config = dict(
    train_examples=22605,
    crop_scale_min=0.8,
    encoder_weight_standardization=True,
    encoder_kernel_size=3,
    encoder_expansion=4,
    text_encoder_causal=False,
    text_encoder_activation='swiglu',
    text_encoder_mlp_ratio=3,
    momentum=0.9,
    adamw_lr_other_params=0.002,
    batch_size=256,
    epochs=86.1,
)
Rows from block 3 of the image encoder of a small contrastive image-text model, named by matrix and row number. Rows with one number belong to one channel. Each number is 50 + 15 x the weight over its row's rms, rounded and kept within 0 to 99. All counts start at 0. After the name is the row's rms in percent of the matrix's.
After each channel's rows are labels from the 100 images, of 14848, where the channel reaches its highest value: "patch colour" is the nearest of a few named colours to the mean colour under the peak. Only what is clearly more common there than usual is listed. The data: larger renderings of crowded toy scenes. In brackets: how many of the 100.
# convs0: expand pointwise conv (encoder.blocks.3.convs.0.weight, 96x24x1x1, standardized in use), inputs 0-23
# convs1: depthwise 3x3 conv, stride 2 (encoder.blocks.3.convs.1.weight, 96x1x3x3, trained with AdamW), a 3x3 kernel
# convs2: project pointwise conv (encoder.blocks.3.convs.2.weight, 48x96x1x1, standardized in use, transposed), outputs 0-47

convs0.40 095:35 45 42 50 73 50 61 53 32 87 33 52 65 36 49 35 50 22 65 61 30 56 63 43
convs1.40 106:28 30 35 51 64 50 65 68 61
convs2.40 111:54 54 62 78 64 27 66 62 43 48 38 44 54 60 44 42 62 81 47 44 40 65 49 65 33 39 48 29 36 32 34 41 68 28 59 51 51 78 54 20 68 39 74 54 74 58 51 74
patch colour: green (48)

convs0.89 106:70 47 51 73 27 42 25 39 35 30 47 36 53 71 37 42 58 57 65 82 51 64 47 46
convs1.89 086:41 56 77 46 77 68 56 47 60
convs2.89 109:44 65 61 63 50 41 49 56 49 55 43 53 62 58 44 48 49 52 86 71 63 48 53 61 40 45 67 74 35 45 29 65 71 53 31 68 48 41 39 63 48 26 16 93 55 67 67 43
patch colour: purple (31); red (28)

convs0.48 092:72 65 55 64 23 46 17 33 52 34 64 53 48 57 50 47 82 67 42 61 41 64 40 48
convs1.48 089:67 67 51 49 53 61 22 28 58
convs2.48 092:41 42 59 80 72 50 58 49 63 54 73 48 62 62 46 50 31 29 61 35 47 46 84 45 01 44 68 49 33 53 44 37 61 45 47 55 22 50 36 43 64 49 65 55 70 67 59 57
patch colour: grey (42)

convs0.82 126:53 48 54 45 56 54 31 69 45 72 26 35 66 50 21 45 21 49 72 62 39 51 73 57
convs1.82 085:53 63 49 60 81 63 65 63 66
convs2.82 122:48 33 45 51 63 58 44 42 54 42 42 44 62 32 15 16 71 71 33 70 43 55 43 40 39 38 42 60 56 34 32 60 80 43 50 50 16 46 77 45 51 51 52 71 54 66 72 53
patch colour: green (48)

convs0.88 082:46 79 61 34 49 50 38 69 46 85 42 53 54 41 31 41 50 60 27 38 47 75 36 36
convs1.88 090:28 25 48 50 44 52 74 64 60
convs2.88 104:61 45 40 21 40 82 46 56 02 27 34 42 38 44 49 36 61 70 32 41 37 54 41 50 48 63 75 53 23 36 50 45 72 49 51 55 57 50 47 23 67 52 36 44 44 47 54 66
patch colour: black (41)

convs0.46 118:57 63 35 53 29 25 72 45 53 57 39 27 65 66 68 42 60 46 65 24 33 64 66 42
convs1.46 111:55 62 60 57 75 72 62 67 62
convs2.46 108:53 55 73 63 66 71 54 86 49 61 70 52 44 52 66 83 33 44 30 67 59 36 40 52 62 33 41 75 71 58 49 28 30 35 51 65 47 52 17 40 57 50 45 58 56 31 50 50
patch colour: brown (67)

convs0.56 069:48 30 25 54 71 59 31 47 61 45 52 66 39 35 44 69 49 57 59 31 57 28 82 66
convs1.56 170:39 36 50 33 34 29 34 41 30
convs2.56 039:49 37 68 49 43 60 36 29 60 44 53 18 78 66 41 66 60 43 60 74 64 44 27 45 95 45 51 61 40 74 42 61 37 54 54 55 54 50 60 33 63 67 66 36 31 32 37 51
patch colour: red (29)

convs0.59 149:40 45 59 74 58 68 45 46 47 60 48 40 22 56 60 13 45 62 59 24 39 54 63 71
convs1.59 106:55 64 63 57 75 72 56 65 64
convs2.59 145:48 56 49 43 64 76 62 24 45 65 29 36 25 75 25 71 34 49 60 35 28 55 54 55 58 46 53 34 59 32 54 37 66 61 47 40 55 51 58 54 51 50 46 57 73 53 77 09
patch colour: purple (34)

convs0.0 078:63 46 46 16 73 39 51 32 56 46 50 51 55 48 16 76 52 27 52 51 67 53 69 51
convs1.0 071:64 43 70 61 66 48 61 72 70
convs2.0 085:10 54 44 55 48 40 52 53 47 52 19 41 48 43 40 49 31 54 49 48 50 52 54 47 46 75 36 66 60 39 54 45 90 50 37 35 45 33 69 63 67 74 58 61 53 75 67 15
patch colour: green (32)

convs0.11 105:43 24 57 66 59 74 50 54 50 57 63 61 54 39 47 66 40 20 21 67 39 55 29 64
convs1.11 089:48 53 60 45 61 77 72 71 60
convs2.11 110:64 52 25 67 60 63 62 82 46 77 53 44 24 55 53 33 43 49 27 28 37 31 51 59 14 72 64 65 54 41 52 58 48 54 42 34 34 49 31 55 32 56 36 63 64 63 55 67
patch colour: purple (35)

convs0.86 107:61 41 65 59 33 44 48 31 70 44 53 54 34 56 40 66 48 55 65 21 62 17 77 56
convs1.86 094:60 73 73 64 71 54 53 43 36
convs2.86 115:39 52 59 49 66 37 49 61 59 42 43 49 45 02 48 27 24 25 51 66 17 56 58 61 53 30 54 46 61 72 39 38 37 37 60 37 65 72 59 58 55 45 58 65 65 24 45 45
patch colour: brown (65)

convs0.81 140:40 63 73 28 39 48 37 48 28 71 59 61 44 56 66 81 50 47 42 48 35 24 65 37
convs1.81 101:55 63 59 58 71 72 54 70 68
convs2.81 115:22 33 43 67 33 58 35 57 47 30 48 54 46 49 50 60 51 33 38 50 52 76 56 26 31 56 64 59 32 35 82 44 63 76 92 42 57 41 61 65 37 41 37 61 61 30 52 57
patch colour: green (59)

convs0.8 075:38 87 59 58 40 55 35 45 75 40 58 51 68 34 33 53 36 55 44 41 41 72 64 24
convs1.8 106:47 41 32 51 70 75 50 31 36
convs2.8 074:56 60 57 43 67 74 54 36 63 47 57 57 61 46 77 48 55 45 41 17 60 77 50 64 38 38 40 44 67 29 86 67 50 39 54 70 66 35 32 64 41 54 26 65 41 53 69 72
patch colour: grey (43)

convs0.39 102:62 59 68 68 30 48 33 78 48 46 30 30 40 50 48 44 62 49 70 55 27 58 75 32
convs1.39 129:45 35 29 44 39 27 33 34 38
convs2.39 092:52 54 20 62 70 46 36 44 65 55 60 34 32 67 51 55 55 40 39 44 43 54 37 13 64 47 66 51 45 37 64 76 57 72 21 30 36 74 55 43 49 47 66 61 78 45 25 47
patch colour: green (35); cyan (33)

convs0.14 077:29 40 58 34 51 36 48 68 50 74 66 45 58 54 45 52 86 35 57 21 32 44 44 66
convs1.14 138:50 44 31 33 29 45 29 53 71
convs2.14 076:75 36 51 26 47 37 19 42 57 47 26 52 57 27 48 42 27 54 61 61 60 52 51 46 44 33 57 21 41 84 78 56 43 41 67 46 45 41 58 58 59 53 48 69 79 44 25 62
patch colour: green (25)

convs0.37 117:62 81 62 48 31 43 50 67 44 34 44 56 50 43 48 34 32 66 40 41 69 62 75 22
convs1.37 090:53 64 67 51 73 77 44 62 60
convs2.37 130:56 58 60 34 39 80 62 46 35 42 47 55 79 57 72 35 36 59 34 62 42 65 45 69 61 24 45 46 37 66 65 49 76 56 71 76 35 24 41 71 56 53 69 70 60 44 40 58
patch colour: pink (45); white (25)

convs0.18 145:36 68 32 47 77 50 54 62 49 80 45 59 62 53 25 54 37 40 43 17 32 57 56 52
convs1.18 100:56 62 61 59 74 74 57 68 62
convs2.18 133:57 43 38 39 70 46 29 73 47 56 73 36 14 54 55 55 49 36 34 38 61 40 36 26 58 71 46 32 59 73 61 47 57 32 43 38 19 37 62 35 50 43 60 22 59 34 68 42
patch colour: purple (25)

convs0.80 126:48 38 22 59 16 55 64 58 70 59 39 45 82 31 64 43 57 54 58 32 47 48 65 56
convs1.80 090:51 62 66 68 74 65 60 67 62
convs2.80 140:48 70 57 62 65 34 47 55 61 41 49 81 47 48 19 51 29 70 35 51 54 25 33 48 49 27 35 60 52 61 63 34 47 39 30 77 57 56 55 20 63 63 48 65 43 55 36 18
patch colour: orange (35)

convs0.15 128:54 61 51 57 46 43 66 03 50 60 45 48 48 59 48 66 53 57 85 45 34 30 41 64
convs1.15 095:61 56 52 63 70 67 59 74 68
convs2.15 137:53 44 14 36 57 57 57 59 43 48 23 54 48 54 39 61 62 44 52 39 88 35 87 46 36 43 33 75 65 62 27 32 49 46 39 51 57 54 47 72 52 50 40 63 39 21 44 67
patch colour: brown (63)

convs0.63 111:45 69 62 21 40 30 49 56 43 50 41 56 70 34 60 37 73 52 79 48 39 75 36 41
convs1.63 085:61 67 59 69 66 71 65 66 55
convs2.63 124:57 31 30 44 44 64 65 71 00 55 60 56 39 63 51 23 52 46 46 46 77 56 43 56 42 64 38 45 34 56 72 37 60 42 71 44 56 38 62 51 59 70 65 39 39 62 37 27
patch colour: black (31)

convs0.43 054:43 31 53 44 42 43 63 39 64 42 47 44 39 60 29 75 34 44 29 68 76 51 84 63
convs1.43 100:27 55 38 18 57 44 49 46 65
convs2.43 059:60 52 47 27 39 52 23 56 21 50 72 39 56 60 22 78 90 53 61 43 57 35 33 47 53 66 61 31 49 69 55 60 54 31 44 36 59 58 48 53 49 48 32 75 69 51 62 66
patch colour: grey (60)

convs0.95 097:72 34 66 31 49 66 45 56 53 64 63 63 43 46 45 59 43 57 57 26 67 54 36 08
convs1.95 091:56 65 69 42 63 74 32 35 45
convs2.95 091:33 71 50 43 72 51 47 39 75 54 58 76 43 33 72 25 21 54 44 42 38 76 16 47 18 65 57 54 56 50 78 40 54 43 51 50 54 45 43 46 40 54 46 58 72 54 73 40
patch colour: grey (41)

convs0.85 104:57 15 55 38 52 67 66 30 57 66 54 57 57 67 44 43 69 56 22 21 47 44 62 48
convs1.85 102:50 39 39 64 61 72 65 75 60
convs2.85 098:51 35 33 54 74 59 29 35 65 41 31 79 49 19 47 49 41 71 59 37 27 51 49 56 62 53 57 38 49 52 36 47 26 80 44 70 58 36 51 60 69 32 43 50 79 62 28 53
patch colour: blue (34)

convs0.21 120:27 60 46 44 57 29 65 55 31 66 50 60 64 49 54 44 56 68 59 22 20 70 60 30
convs1.21 095:51 51 49 54 66 74 58 75 72
convs2.21 111:57 56 71 84 33 92 53 48 45 50 74 43 48 39 43 66 68 68 75 59 53 49 38 63 31 53 47 69 40 33 36 21 57 44 54 29 34 56 56 44 48 48 59 42 54 38 30 27
patch colour: brown (60)

convs0.49 073:67 59 56 63 42 24 48 38 52 63 06 60 69 57 67 50 28 64 48 61 50 37 42 48
convs1.49 108:55 28 62 58 25 57 62 56 29
convs2.49 067:37 34 50 46 22 55 45 40 49 56 44 57 66 48 73 39 55 47 45 66 55 57 43 37 38 61 80 67 60 44 41 20 35 58 36 79 65 22 31 42 55 84 44 32 76 57 55 64
patch colour: grey (41)